From a checkpoint of a small image denoising model.
Data: trained on drawn branching plants, 72500 training examples, 58.3 epochs.
Rows from block 4, named by matrix and row number. Rows with one number belong to one channel. Each number is 128 + 24 x the weight over the matrix's rms, rounded and kept within 0 to 255. All counts start at 0. Numbers have three digits each.
# convs0: first 3x3 conv (model.mid.0.convs.0.weight, 192x192x3x3), inputs 80-87, a 3x3 kernel for each
# convs1: second 3x3 conv (model.mid.0.convs.1.weight, 192x192x3x3, transposed), outputs 80-87, a 3x3 kernel for each
convs0.72:119146170113129138149153125098088120159137134137129149111115140124108126169140109115121158105113138145093119033078046079058073128101143140145084144135125056161155122117109159148135198148129122110135131135151136145179
convs1.72:116111125112142141117136121153133110135115116125098088094121132114123118130143146082103055114098072093105058138145121158193145145186174089137168093141145117111113132137149149128152146113148094098134111128140137126119
convs0.73:156116125135114094110079027122098131092064117097107115152158151084108156132129141140127140110131120119136126134118144100127138113125124127113125123118112095121102201162149178170146162151141145141150142159123159167130
convs1.73:153145157135139157106139158124114116128120107131158142142117115120104119131109121138143145132121121140113122105135122139154170147147145137149178128135156164146156117112127104134109114114112122122138132109154136131131
convs0.74:086175168092134147109131100086094128092106113116113115146143104126128132136121151140139161113163171153154151161113155136066127130129107129165111130130061136160104118139125175109116152120108163148120182137096177142124
convs1.74:153132156117136148120111130165150154116141114192142158130114129095118156116120112131099093112092135167136143148160141128127098112138139120130141153109124148091120130121150118175121109123119113129122140145126123126142
convs0.75:085086109132109120120096099155144131151128109130088103116129175107115181096111161111147121093131142074124143141123124112141130157160133113132130151135159157145173119086109151138079137144075143122113147129142136139117
convs1.75:115130111121134120132139136095111145060104132077145133142149155116121135109110110131124112160137104161139127108141177103138158118136168106118108097113141102126150132131128134132076123146130130128145134120124134132133
convs0.76:101122125135123127112158154103122114162144112117128151111128121140120107146156175143141138163143127139154176103139144064142136143123109112124138081150109093082102131124149129136151125153100116149152160124117100131165
convs1.76:164145145152135139126097116145130142136122167140125144112093122146131140159150153139094134156102130145152165193151137132127123135132112122103105117092158114099115074144122128149185156114099128127149138105128097120145
convs0.77:129097068164145127161152121119096113125137161141115159126094129161138154160115143096127117116113089138109108127105139110055083127072088138165117171145125147124108113131122134134156121101119127139129114118136120115120
convs1.77:179134121226178141160128082068137135057110156111123152157142169121113151136107128172164171155139165113123113179150121160105122164156144106107093102082052146114107107125154095108116117115131117141111112130117159142103
convs0.78:149144165130147118138121121156147126138168138112160038142087159122103110113150135111129156121107142145155127090098077115140103139165078081062152124138174141108111134146144135180174122112074110131130128138134107154140
convs1.78:129138121118107135123111147165164159124119121123118141137139161135125118127131109090136176118130212100100126159135078122133094176126097123104073121079133125093092143100133119112116154150139131131113124109129116092108
convs0.79:140134144130138149137141123162151112140152137131102124124132150099125146115145130137204135116160177071121169143130134164062130095109164116152132127126131115156141157139121153120120136094100150123139114114137109122120
convs1.79:109123166102123141122121119105126146157107152132132134135130121125133129122136137100101131112120101102117146086180176084150152136139118119115151147136115119122143128134117113146133131124109131133110143148129142118147
convs0.80:168137149100080096081096100116099124118126091111135117164129098128095114164148134132065125141141156148157164183155108113067143043138134104128118108178170155176193118112101152116099160127108073074089124166131144157164
convs1.80:127125119121117120125102107113118137121143125103103134125126123099125126130135127158160111131113104096137153081093130075124160134155136129112086091108104098109118114109115123104084099094131117126107104104096104129137
convs0.81:129166170092106144131090108155137146168117098147140055180112158163136186134138132136138123084147194133091116139129117147110137106145114134064140128090132144131121123138096149122109120098133127114119116137134121156117
convs1.81:136127138133124115129128135156137151122116101124126139108108118123130128105127124091110118151107122150126124165220224112142154104138118082155148116092097094113137139111117131109110123111075130095138093135142114139142
convs0.82:095103107156153138149164144132128131146131148116110112106115114136121109143141139123171124073060100126105117127123125091107125118162169138128150166123139132105140124123120145128082137120130131122110120103113154150119
convs1.82:103104108129124137132140158147143112131119110107121111116129131106104109137137119082109144103114156138150138108183142122149087139131131131177192111128128120126123139135132134125122133155121139143134135160151114112108
convs0.83:081083097114132126109131118155143154144160171095151130113093114135141143122136134131146135139146133137096084101139144167163169107121148129112127112123102117126085114104106086122121128152163115119129107097114158153143
convs1.83:137129154091113149135117141136095113130097096169102102126132154126152175154173173120106100080091088097130134145149096148122127130109094113147160140160134129100159121163140102146138102104125137123147162174180117098116
convs0.84:113135129104126159116097086099129131104133148149108130114104145112124161121155125118108134105165160135143176125114136098120134104160163152103120135095146169141179130118165105109167108115178121131137150140137156127129
convs1.84:112127146097119170119138147159159136137120130124134113123122128113100124121114138090092135101110111127086127107114113115104113132136144131094130136145115153111128110109141098118142114137120137124097138149140118107123
convs0.85:137107121141116124148113100141095113155138157154132143110096131135131132119113125137143161145155160111146147129101095110134118122134133124106142148136151135148163100107109088098108093094123104140126125125133102113122
convs1.85:135117123130122143123119142120123118098123133104142086146160163141164157146093144158131160132058141122078106108119111100114109114179122126113124117116115058082121148161132159176179144123181113101152118106119109096115
convs0.86:158169143139146112146121104110105038159156104119149113174178159136136101134154132156155120122098115096120083190118083165147109126143116145097102137159069110127103115130128132165152108177130123142107136145123132143123
convs1.86:133118115125108122141135140147152132156097092169097117139098098135130120146128100115114133145130168105109145143127130150095077142098068176166155139165138135150108114136131109147133128113118124107154139102148146119127
convs0.87:133119119116142142142138081165172156125127136096126128108103094087136122113104108144149126110159126147146104127130147151133143100109113127144158165157137162148101127140153125146159137136143131164145136149145136147124
convs1.87:140099093134124132140138137078139142080115107070099088137120116120125117101116114130089077129107049106072068109151139102115143083085134151084032124105109122152178107131149134156147148155117154168095112128116137142133
convs0.88:145161150121127135120127127101117140113155156089099110087135125100137172116138165083097108131117133125123123101127078083134120161173125105121127170140118142147130122128134150137122143166141083110140163174148157159158
convs1.88:105122134124131134130145111121149168106112134115084118125126107114107113104111093146174142116158122142125104102093122086136149146187192145137145109121151116130143103089094147133120156146119126124125154113097116103127
convs0.89:133147117147099077149089092118109125092123103075160082123144124137107110108124135151103136125120113121140143180106067179180122187161112136121108188145072202121100133113129119106146145163116102124123120144180104117155
convs1.89:132132111118116125138110126121144137131122139138085095128127113148126132141137130143135103135128099170160106118116122169138110126176146129102108148143172130158169110097102112099120127108109141120124120096126163127141
convs0.90:114156168087149120089102096116166164121167159132128088133133124142145110152152120087103132117106127135125095129147143182176163160116132091070105089077116097086093128126131122107075129120104108131136129133132133111103
convs1.90:136123113125130117118122113137121124110107151140139177113136123139151128109088076145121119133140134098117101153125157121094143121117116129136158140150149150151132146125087142129114132123118102100123116114120137132124
convs0.91:134110114144112141149130147142157119151152128118138120129129116125102122110122125095143132111136115107116106136127140133124137135214170138121140151154135153182180147130122129138115144147141117121130132136137152144151
convs1.91:117083086135130098127122107141167159105143134141124133135128131141143122128135134097095119128121135113102096178199147147149136140208156118142099115148107101148168138129090141141091148127109132157169108113111090091116
convs0.92:130171156121160151139102135099139087138125090132138089144132110119104059135136121169091129123165157134112115117126139170099133135186135129136156122106105183099154159156135122123103154129102168196150157155101153150112
convs1.92:153135118113119119122104112159168156131157118149111149117093105131127135129153135132142113121153135157142182121148130124142160115130116160159130136111093160124148144135135130134117129144133128143144116121127107101107
convs0.93:097118110135152147081115116126139154130152166116122087126160122122116126138133133196201164086100174164164184129074109133157121080100100142114125107119133119098131126077132132142127126158136118098113124133129133140123
convs1.93:118147157099105072102112104139111043090115085080077141131097128127117136124131110136133134149097100132145147106125142114118155158159152138084079144131126119162166123120122114118137118120111164135088139095106141139139
convs0.94:165142122184134104169145111116130136097115100101120087144132110160159142164154137173139166142155192127099142143134143123146144164144137137112125131092141125121140118143108131107071097158133125119134143102130126120136
convs1.94:154132093152142081120095103114139140122162157149144110136141112132120111147135132125128113094137132175159113164146070149105093169099119108098134113149107128161125084098100121124097114111108085131127147136091139119130
convs0.95:121127108100111098136127132106140150119151175102119144101127123128118095143131129184182169170150142138128145141118092144133119147131122118114121118099083103117104122121150099090141092096105169159132143130125118124113
convs1.95:110107115131129135137129132091096097094104124158147145122128141111133097106092104152156137083131137104128127087022073120084089158123116146130166150127126120132122124090088120122108145119112150141135143121133115122126
convs0.96:153118125126006078144070107123135125145137107105131122111102118132123118156152116135121119116146153110129102123112142135160135164172091165118127131140117154105111149151128122153134132124169101119136123129120108111113
convs1.96:133142119128163134105141119141121162142110113146144168120136133128116098126104115111104107110123122168134135172181127124162133113110110179190120132159131119094098147127135132142146131136147116151165115148152102081112
convs0.97:113123142116102103136115105138133133125126130118107126136134128134141125151150150135140131134146134137144142126138138139150141134134143123122128125128125114111110140126117134128122152135126124136132130129137125124127
convs1.97:149133129106103108100080096122124118103117091124117106114122127117107121117116125119109084116111097131150151107139140104105115111110121124142142125131144126122117166183159147145138135129124121127137122139142122131142
convs0.98:145139131152118128143127135142134120128126087090111071080095120141126139130128141129168145098131165129163109143162139136126090148100135141141119144148092137136119141145138115151113141127143147157154113107127130124159
convs1.98:128123115126147153149136129127149156116105124156137107092099095109097109159140117122093115079092133120134149092116102132143099121116103117146166093112127127101072120131132101121109160146131123136137109124120099078136
convs0.99:100162183161138095115123130144152190136164128102169172112135110145136102147156140080105088125143122126147138170155133119133131096092076129167147134122133113129127131141121190155157174108136152149135124142142147119122
convs1.99:145149157104102106104113106083112127155132119115129142085111093082088115126130123104125141094104079075118126171189108145136116147120114147104076135130122136162167147130155117139142137155128140108116156148140103100145
convs0.100:138116106144144157150153148126092116144088131135092113138123136136135195151102140152131123165120121141125135127134138158119142150117145134144140148147140155111113097134151100122143129143137106124103140141128105125101
convs1.100:123127140106099117122102121133155147105165145120171155137149116172150093156137125170129096164135081122134070124127116086106151114121135108117151118116140139139137152148140155123102118118114119133143120116151125110155
convs0.101:061105127135118113104089102140128169128134135143126115103132143126123118111129107092135125101121138147153141144156130155156128115122098128133142123111115135130155133136125135110112152114119133133138106134152112125146
convs1.101:142155133173172139177146088131140141116106142133131143111130150112125149121112137149141130142146145122138132144105104110116097128116143073110129119138163144103130122147162105134136118117106089131158100116162120112153
convs0.102:137182179110105115155154126101115106147189155165160137093098101122127112120134136144133172177155134174167114122110122164139095166131123133090097072118100136149121146129113147124136108115127158180161154117131123132091
convs1.102:095112112079089117132141127127160162096086138157180156127127117120138144106097101095126126142129142124071089102100098146130124155113122127161141151165123127097102145131126096121174116131123125113122115172148102127151
convs0.103:156133126150141133117153150157111124139119148135113105119130141121148156114145150121144115142130120121141150142147153133143121126149135116152133130138130149140134129118146132109082126141102131147108136143132119158151
convs1.103:071101140119111085134125094113140120116134104139131101096141121120129137134110109136115097126107149154129128114142178151129131140147113127125102125119107132125136151119120167109105135097089129109114148109125128089105
convs0.104:101097135089083131095131167116117142134136133126132109137104095127085098180148144107135122086106122136130108149122136079126131086155086132151134140159164133115130101132117132149127144168138108120109150148144156147134
convs1.104:110093120107085088102103121131114080165139131142136161145140138146174151142167157139130118101102130103070123168153139139132137109098106125150157169148156172103147143117131141138149141130136132111148142135154114129160
convs0.105:046136149086151133136123155124122138153120119150143113072128164108122158148137153105119121099089147167126096126083128166126110180189127127111126131136107120148100130098145156117138109127133150128122125135104127138102
convs1.105:127141143107134178124117108129122165051108104097125145154145116176131127129138125113083088179110140176145144115128119125112094102135127155154135093099145090084092108144167158141118148138133160109129147134142125142140
convs0.106:093111138115117124135156151122113129135145164147134158102124108122131110101101083144119114133135131099103102146129105143146145135126129124108096120113090109103105134116149123135128117131118120114124133131135113109124
convs1.106:111114120111101118136127143162154135181169171163141149130113113127138113124135114109147114120130121119126140162106111133083081092107110133156191124154199142124124098126129112158136156163155149129135135128144120123122
convs0.107:128138133130139132128129133114116109132125118144132124081095088079094086099115105117110115119117127127112125122137136130142131130132129117112116118119118128126124140146142130138139123127132134127132133119118120116114
convs1.107:126119124115102111122111124141133126121117124129118128126130122135126127132124126131134121125133122117116105134139135133118126141131142104112122111129143122136151097097097102095112115106130133128127143138130125135132
convs0.108:122110124149125129111135129107112101114111117117083102158165087152151107124132102143123153139084102118131143126147129136119117098112134117106089091091110093132119164127078127161099121131133127147149116137143138156145
convs1.108:151146147141116138158139133166136090138133142138133144148129132113102113136120107113118098060101069086120120145122137171140146170106111093156127129127136087114107133146128135147141128161135084104151110117126104132152
convs0.109:114122151113155182113139160132132112122153133118133119122134131148167146150174147152168155139112123132134114142131143135081098117120150134142108122133102102141146144157136149147130113107108170122102138094038158121065
convs1.109:114122130125144125157157113145133162142134169179147170110128130078099123118120126128118100097090104115100111163127141116125150118166165126153117166145112132086098112161151115139144094141137099148140119140129123099094
convs0.110:110133165140138131124116122151138158111110137126093119113116119099130133101105120119089132120130120137112082072114110115134172146136144104128134115160157122146180086094137132124177112117150164138125156112123109072107
convs1.110:131121111124114115122114115131162159128135144123114140134130124130125120144139129155127106151098140152132087113132135168161133148160114126103177122124179165146139135147144121130127124131137096101138094104137119136130
convs0.111:135098125144114146125122160169143162132138175107123138117114109122125163120122171139101084139144105148130102127128124149142156153144160161100075130110099143132107133147148125134119110139159111140140109118122135144120
convs1.111:148137120125137106140155130128127114128160156115137142141148141119145153142152161126129071098110080148094066174165144134141121099126122157139088150153112112141155127110110127119120129111112147113135149144144125137150
convs0.112:139109132172157158126148164110117093129149149090119154107090127127112127124161175134122136143153166138154133129140158078072137102076082114125154114142154131154145133147130081124116112070127117155154110138152137141147
convs1.112:143138163125112128122136131094136144145078163182124139136138144126123127135120134116134157103106120136143164104106085118116152136121141131102066127096100105069112120148124101108132130138141125107101116144135072107141
convs0.113:127113110134108131151127128130148164133108118150106115120149178107146143130141132089170163131124134090053142087121109135127061132127141107121120094155103099151131143165134167143139148127125111083109095099142148148184
convs1.113:113119128128125122133116142136132148116136129125127103114129128129108123122105126126139166091089133130173153147202094118184081115142110119142143104096139123094150118162132144131134134118132083083130124103107128141142
convs0.114:156155165132104113123125120141136123129143136136134136140166154095088102123113114140101096154134143137140145105120095124139124154145129118115110126093136128129147124132152120128124098102100120119133142128162137137141
convs1.114:136115139149143144127144145126091111115101119138112124152146130176180142170180143096113134080128116112136111092078136090082123120079127101089090119094106132143085155154145120144154093148162112092099090085095120110098
convs0.115:164151125117125116122129106120116123122114106118118122109122126132140122124130116126128134127127128116126119139136116134149140140132126153118133151133115122118116126117123118136146109121120112107105120119125100110124
convs1.115:120111111108109128122098101121123111116124137144132125144134127140141144147131136136128112106112115084134117059088115059110121081135120120117149113105120123098100145154165134144161141125158132119146144129140162143157
convs0.116:097117134132125146122106106120130144109103136103087118151167130113131127085135140119141094115124134110086135098068105124094119110115091142139159152125127125127136076104140085105142119131141119131145124112135133125136
convs1.116:137146130135133126131119119126114154106125146068089101115139138114138144116132144117118144121145105110127082087126095090144149094103124176091103157114119139145138100100119140118122143153157156106081127130124118164146
convs0.117:167125126170120115162127107146121153144111115108078138150130146148118145130140150130140116133148116115135109077105115085101155081124146163137137126139157108135188154117150148141135150144138147139117125116149121131175
convs1.117:147119114134126146120137143128153127139131088108093116140122138113116149144130143129134092124121128155147118097156146149136137125119146123086140070093196114144156137117129094117157118116139129108105085111152104138132
convs0.118:132128137135121150122129120147139176146127136097083103126115095143137126133133140130118113108121143065110150087103081135113126147141113135131138158141136117088118099099136147147140161154112120135142125122158095090124
convs1.118:128128125145135124132112114119123130112122121106107107139141129149141126145156142128162156134164149133167173128101097106126130095133132140132116122107108129110116116117115109120125124116137135119111154117108167130137
convs0.119:150115129114129130134124132126150140105128127103095112142143129124157156131141139122144154102150151132141131080103126103114137113131160117135132102148157104123137140133105132159165150126136152145113124131140121132108
convs1.119:117106143109116154140129142190205131150134123140127146119125136112107114112098107095079147158107161155144098132178169154150142190201151128098153089084161092087110150148123128159154164146171111083097089076104092075070
convs0.120:105138202054122195147097096110091107148106095099126125113123141097124185134095106163131129177136143097131124158092147152123131161130132155132093140130096155103092117075144100091167146145173091104108137125136131121114
convs1.120:158142133084119167119126134120120090124117115106112108167145120163150123149136117129132098116110057140117085094137126124144139083146125151108134114112110135136138137145147163139145165140112156126115168127133135136137
convs0.121:098098124102115126091090099107127119131126115127119127131139130128118108105103090135138145119112123131110130107134120126133132118123123124115123112110113116106112144144136129129126128127128146144131133115116116117109
convs1.121:127122134122106126124112130108103101128107112137127129122126126117116122110107125139147118144139125110114120126116121099092124119125157124130153113136166104127150151123133151124132148138144137122121119119136120134137
convs0.122:134133142157139165125143160139102143126101099161116101164118124204109069153154112110129132147110114129118130127080097140189145138143140115096127141107044106091093113105140097115155161110129168155113149156145123152116
convs1.122:124126117125086080127115114121107119149130108150137100133130126118104125116124146145140134130111153164161145159079109115101151100100137148162179150136159097129167150156120072129152126149136110107126086116135111139115
convs0.123:179250226062093100099104115141164159100116126110106127161192167134109112117094110131137127121165139137142116139118113113131115141130117135133128116107099120149116131146147142126121123160144093119139105118100134152096
convs1.123:145131124130136131086084104129121143133116104169164133149169146128120119097075101175172140128131122149126148120104118117096147165192152121114133142146148113143124126134123126138131085084099145130136133126145130150157
convs0.124:147116046161142103130142113110129119082106136082077122163119091139117074136129104078114123085116114116134159120106102081081088145124082117142122116136122084144106136103100191187128146178114162137145168135142146133131
convs1.124:171165189168164170133129120121143148115153141113118137126129104156113071125162142101134112070112102133134173153136091151139172148127131157138142134117131152145103115101100161091103136107109154127111143108125109118103
convs0.125:152109147115131131082155154108092141114182095133094017129109113129117104128169116129096140170184162123120114083134101129057069169175112133164125069181060125126121146075122131153116115114159095074130131137122064105096
convs1.125:093115110116108143116127141132128160140133133202123155151131141146112098128128135092144108139132104139176147162103097159165144170161159127134140109108077155107109145102126146122131172129161109085120130122096111115130
convs0.126:128140124142125107147138151064094116099105106126145192100107119140118112153110121130126142143117109119081092148154141106081135115137175118132108169114123139175147136112129146118150193133119149134133119112124097138135
convs1.126:125110112130134107108128109130119117108094132073096126123143119141114117151127109123122110174124102101115111099093119099133112114157106080143139102138170079085131119147132158138150140143114128128114131131146139084119
convs0.127:141099081138112110136114120120113155110133133119104116159111139158144144151139145108091131117146150101096123114145120098156117118109172142113111167151129167145111132154145131151159124134147137154159141172146087139106
convs1.127:162157158188162153145111114113114162118101170119125162097122129116108110156106110128123136128115122081105101145198123146128128152137114112114090112090066149126101138144134113129133110112123089093091100114111148090110
convs0.128:127131117124127122132144141093100134124115180124124151130136101120150116117147088138099098087107145105097159102120138119118129139201163131046082106118155150138165128110150118131134124133143099117142130140154143133144
convs1.128:112131133112107118107094107194142121165101118158132150132125146123134134124135136139121142116128086101116114090100122092157167125151189154068121146149153139143168161141118164147116156167134113119114100112140133133157
convs0.129:122152115161145124162114122147132154136155129147137109143166132124141127138115111133144158077100118065131152145129119172144081179125101132122170179098119160088101116113138162122116158136102138139124120121095083108093
convs1.129:125143148122128140134127137102092135078107125111154127129107091148121112101085109106158162131189148106102113166120124141081102081079119102124112108128129086133102120122135132141143137118107129132131165123134138104131
convs0.130:119092099110120093128127102160141128121169158145162183121082047130143116134148134116111108114120154139109116144158133125121127038111117127113121084096090082105077136145124110130144111133125132138140114114119121113127
convs1.130:103112119080111135128135163120119116137071073144132130110124099088105120106109102083110090087088121149151138120145138141109087141116097129122119130158150143136159124177138101106141134125152129115122134148121091117116
convs0.131:090110100121129130115126125124101073125119129132108135122148130137153135094119105136124116119098092111090103144136124088115137116127141117116114097120128109132118091119131133169151131104140129128117134116122132129131
convs1.131:110121123104106123120121115124117126146120152150148156125137131118106128117103123139146149168115117125114117108102073109095123122136156108123183118148151110139134152148139145139132145148130123104127113124130112115124
convs0.132:156177151150149122133151128092103111123155136140161147133099122163106120142121124125147134152184157150177157102131123124130125118120121132109112142142138118163181136144124135133112120117126138136106125122133113110119
convs1.132:151148132139132122106087099119122113106104114136124137126121144117111126157144134134129133120115163144160140118137111112140140123136148103099131096103145124126123151145138143140123134112138116108132111114116119117128
convs0.133:037112141071130148115138127120147141129165134063140136081093102104139130119137115114122153164139155110113122101103132082105151139138135119136145127169130127158132096104095116123115147159120118126140164134135114128145
convs1.133:098144163110144134102089140140145140096106137110109149095144179118121165096085103152184151093156078058098103132094111102086179084148204179192155167168124182114096146126113142157116144113073161168159163182207174174120
convs0.134:140130149184122117165133119086128145127104140114119116138113128173130107160134111118146117181111100160108088076112117073146135094190111124082148129115114153102100153141146120128154097164121108100128066136176100107182
convs1.134:135125109118107108117112119176127145132143130117131069100121138143080124131122103172124130144103103153155131114099062153095099164118128093137095101142106161162162095116145102129154116160152073128124095113141117105090
convs0.135:188145148185175153180159133122122120126145120124126119130139136098120132115107137121134125145130121124139123121142136125141118133117126148126130134118134118108138127137136118119144139117145114123128121121121113113108
convs1.135:124126141138136128153134126133144140128122128116125128149137142149136141153136144141147153144146150109133152141131117112078129108105092110095117136146106135127106114115133119111111140113126126120123136120131125111143
convs0.136:163121128174109115088078104125125144125101110160149142158136139192125116142114117145126138159108101138148149142114091117145132127153165159142112164142110147128148151164161125144151122122153126125090128133106101126127
convs1.136:113129113144111130126116158147139163136155135131163169097130121083034074112078085152143148105144107085120140096082111126131103124135118099117131121108139099112100108044084077062105101072072123108120102102125151108079
convs0.137:159128191152114150138137136170165154165152158124113132133142167114110135127121130088134106112083107169110094115072119133147133131111105087108151158122112131137103121105106107102131075111137156176143157167162164166157
convs1.137:113100105144128118126128125120115160124114149104129110125127133137142151124097114150141150158120121124127148188221110139150125175158191123128138126118129111125155116101127158141144149141123115128133134139158140121161
convs0.138:129136124129120116118097093143130147138124138114136169132131168072118179087108149152179164090138132109095155098148137113136137120130121128161093121119087171151120132136145142138121165130141147180141151157127127125136
convs1.138:121122136135123144137132136128116135114133133085107152131120123134132125108108121113132166110141137109108108111122132102125121138181116135141140162154138142125133112114106127130114121154131130114126142131132146143124
convs0.139:119107126141116139077094130126120132097105147110103141116128118130129110111118116122119115106114116096128115125130125118119108110115092136122106124124115096103142139141136172163148123119121128141128117122120125120144
convs1.139:143151159163143114171158120075130104116138162119142131133149109118120129124114138098149119107117125112147141174201124158155145175120123183153164140136117163124105158170136123133126115136112138132113149149135139131137
convs0.140:139142126121141126127131111124115172133142154133135135094154177064121146097086108159137129117143096077115118143121131137138176166158148145147123144124126149107115109116093141134103151128127158128109144128122117130114
convs1.140:153134138145133150134125135115091134107113182118124143130112119138130131124134137088111123107140147127112117096069127100085131070112108068109080087170105132143150140113130154130111152130128098095121133133102171139159
convs0.141:103120139148147127141148113134130144140096145133158105115099080114122090103105141144145123068074136159130134111086120102117099106085103134146129134139152133098100107128142134131148147111112133129147151133154150115099
convs1.141:141136122132115081124126116149100130148106140140091127134117132114142163125140145142174133124134154110080103149121160134111136145113129111155134120121125109118137138130096106135136116115116148139106163127148143138148
convs0.142:141140092140123093127114113124118109115165114096116061137126098143124123151143131145099100158090092135120123116100124148120133149163138124112115126143145113128130125132136080161130096124162097105141120147181148158158
convs1.142:134145143117123109127124125170133136173118139200150134122146102120138118122117120128124133108116141119132117142088144106146162115145155126117063148154105149169147124108128154128127143122135088109113070139146081163138
convs0.143:101157159108109109121093107113122108108142121116122152118129084147097086128106118166106107170128141172168154127096090155155117146123138113075153158144142162178150126128136113175139097126119139157140149163136145144115
convs1.143:137136133129108106126129124114133133108143138140145123131127112148142121156142144137121128142170144136163081101111127107096149100066126123118102148130145137171184151131126131114104127134144125121123094117112104120136
convs0.144:139113099110137117096148134141145137134122145125135153142109086124093067140110110127121107134133115139116124145117147135112147121138144134143131130124118133121145118121083108099108068103078081088108107109106125120120
convs1.144:127126086134132099153129132127149118120132117132130091149153153160158179175199194122117101111092115149142146113102115099147111074120111144141148144136171154121175167166153151133179158165167141125119162131139140134162
convs0.145:146148152127155160110148159094119111112149119087118105102105120113136171126142158111103071126110060086057089087094119101129110097127147136073094117106104100102146147160114150165113130159134142150130144149123145146133
convs1.145:124140122107141120124132116152119153169116151157125139096135093095124103144112106159136143137118134136087113147119116092104127130153184164125089151138100131143111131129102145132108116102088132094097139089092107078080
convs0.146:134110153152102142169122111121127131154124131114146115115124158119122154125121132106123144082107155099103149104112126146113163138140145156111114168098110149079136080097098117118093144137113159119142206079109167066094
convs1.146:142137122133140123127129119140124125120141130131105130129115136115117177131125126105155157112160163108139125164123122150130095111134120107131108110110121113124154101127115115158126112137117155137106156115075137126101
convs0.147:182146127203132052140115106144168135119132138181129111091091127130132143132133134161150114125119127136112126129159151154153156148116113140119107150123101133123121142110091238112021147099110105106122064072114088133129
convs1.147:131139132161150128155174151109141126095131136100129102133133108140137131135142150085158115139120119114106120160122071114081094138124135149140135125122113149121077138137136184152122137130102163092146210146118158143132
convs0.148:124146123127163139119130136115123139142150122116141156121109128135145132139138138122150163096113135142130135129140135102148114155127158141125124103122122101150108121128132160148135165147204103126123119153152150158151
convs1.148:122116124125119133144129127139140113121122138136141158143120121119116134121112127143142109108093137091143149129124124106080092145125108121136117149165126088115131116118106165137123129121143110119152129136133101117111
convs0.149:124154122100118139084121136126052111144124089157102082112129169068109125071082134098138150086153137078170127110171124153155136170150124137123129137121170159099129132094118123087076138135092166138126145136112122149134
convs1.149:131127120115130126119114116131110133139130165127104115156133138130114138125124151125115189122109199122119169109037089054092150117100097114180148149182152121110121122142112127135127125125133123109125172121122145162128
convs0.150:182198166123091087118124124090094143132122126067145096136145133123082102144066133094074132134149151091129152135108104152088155178101172133116061099114117105105141147144117141147085147160104128085079118104149125156122
convs1.150:152127131145148124124118102136129130128127125127125136108134134128151164155136144084132100104100115177161145151107151121136144134198166112122140102130204138141176153138137126126127141129125112110125133119149147140166
convs0.151:119154138149145142138129138173120072116147153104101130144106103091119172154124111136129153088097151126148180088122150092119117108158129157149109151121144125154162167101112117169101100130097106117120126100116138133155
convs1.151:132127109140110115159135136098134125157116174150156139129117166120125148130120094077105092114112114043121107131153124124077136128097133106130136118140135093100106108100135189099153152132146110134122133112130126112107
convs0.152:172189190105111108103111121147160162124150111084131117168193162097070074102069100148150127157133159120176129114114116128152141136161126154155142114132101119127089111117122101117113131134115132119134127143139130133125
convs1.152:149130116160146146091076108126110129129106146087090110154158147172167157136123131118125102134135140115069135138113127153106150119112150100073088107118094143160140136114100126122143176136127091069096084090107172196194
convs0.153:152098134140104081126128113125149115105149138118136128077080108100120038132146121124144125114134139117113112113119133097113133128138138140127139122090108135096122126136106138146099103121126102088114134080078149103089
convs1.153:135144142120101104142131126110146142108142126115122161145158132152140117127138108124120111177139156143126110143147139100156149112154157113122116086088125102098103089091112141070060139113078154129130187119117134143127
convs0.154:087125123154165118135144123127158142139148124102122119151117116130101104142125124137150159139161131151120135113156143132129158103103109139149147130102152151122155107082115093098094139133126130115147132121140145140160
convs1.154:146136145116104108121118126138129141137138156162131137128128097151129165130113120109153120118113137102125142143148156141120125127132150074119090140165094100157129115143117117130124138113135105101117100124120105116125
convs0.155:115110107081096111122119101117107124096107079094092076128161148127149143121106110121125139156169161108098094125132134124133131136119107107153117127139120111111105117121137126133117115124119106104101105103106115123124
convs1.155:118122117136134119125105130153122129149113146118110118143112126121078092100104112071085053100142140113105124167136137132112141158123137097104104082110131132114136080117135137122118133144116159145173142093139100122119
convs0.156:091092127109073073154136131121120108119117117089132124126122136118114116130129134131123113124111094108106102137135127131164158129154140111112120102133116116107142132110114155139132125123120113125149099139150084109144
convs1.156:131122104129118100115106112140134128150130140144100147139154134167162149160178141118159133142127142134134148122074100116102107121113115127115153151124190162119172148142154145119162124156170150115136148121136157138135
convs0.157:120120123128132130090121088113117126114133148129114130091083080136137126127104087110133129135173185096141125156121121122135132132135133132114130121119133127112139111114113111086095102105108112092116137109101130113099
convs1.157:123125142145147145155139154134125120138145158112103115121141115144141131165178168114140148114117147120089120097097112116125100135134094135112128132113091134138106157153144148149135152158163154129148150135128133121124
convs0.158:114125157120148109101121120121130125074127109112144102125132090116138098107127112170156115139184161110110144132123140110089172142153126144132146100041121123137104145133136164120118136127068151095110103108050094120092
convs1.158:114104112109112133123089135147122137164134135148124127125159135154131126136152142130137119119112180135167149107133132125176144142181135131126114131148133053077099167180112131147132099111117163107150161130148124149139
convs0.159:139171145107157131161149163130083109118087104133105097112148130090133132124112125107109130106144133118126146117107136135114107151138118123090123117100114114108121136154141130123145132135107152143147156126165161172177
convs1.159:127128134091114123135128143122126096132122106134121107110114119106121111120111105123140151095104146108164155135166154105137133114110113116145151137152161114118139164154152163150132151148137128101112115120111093103140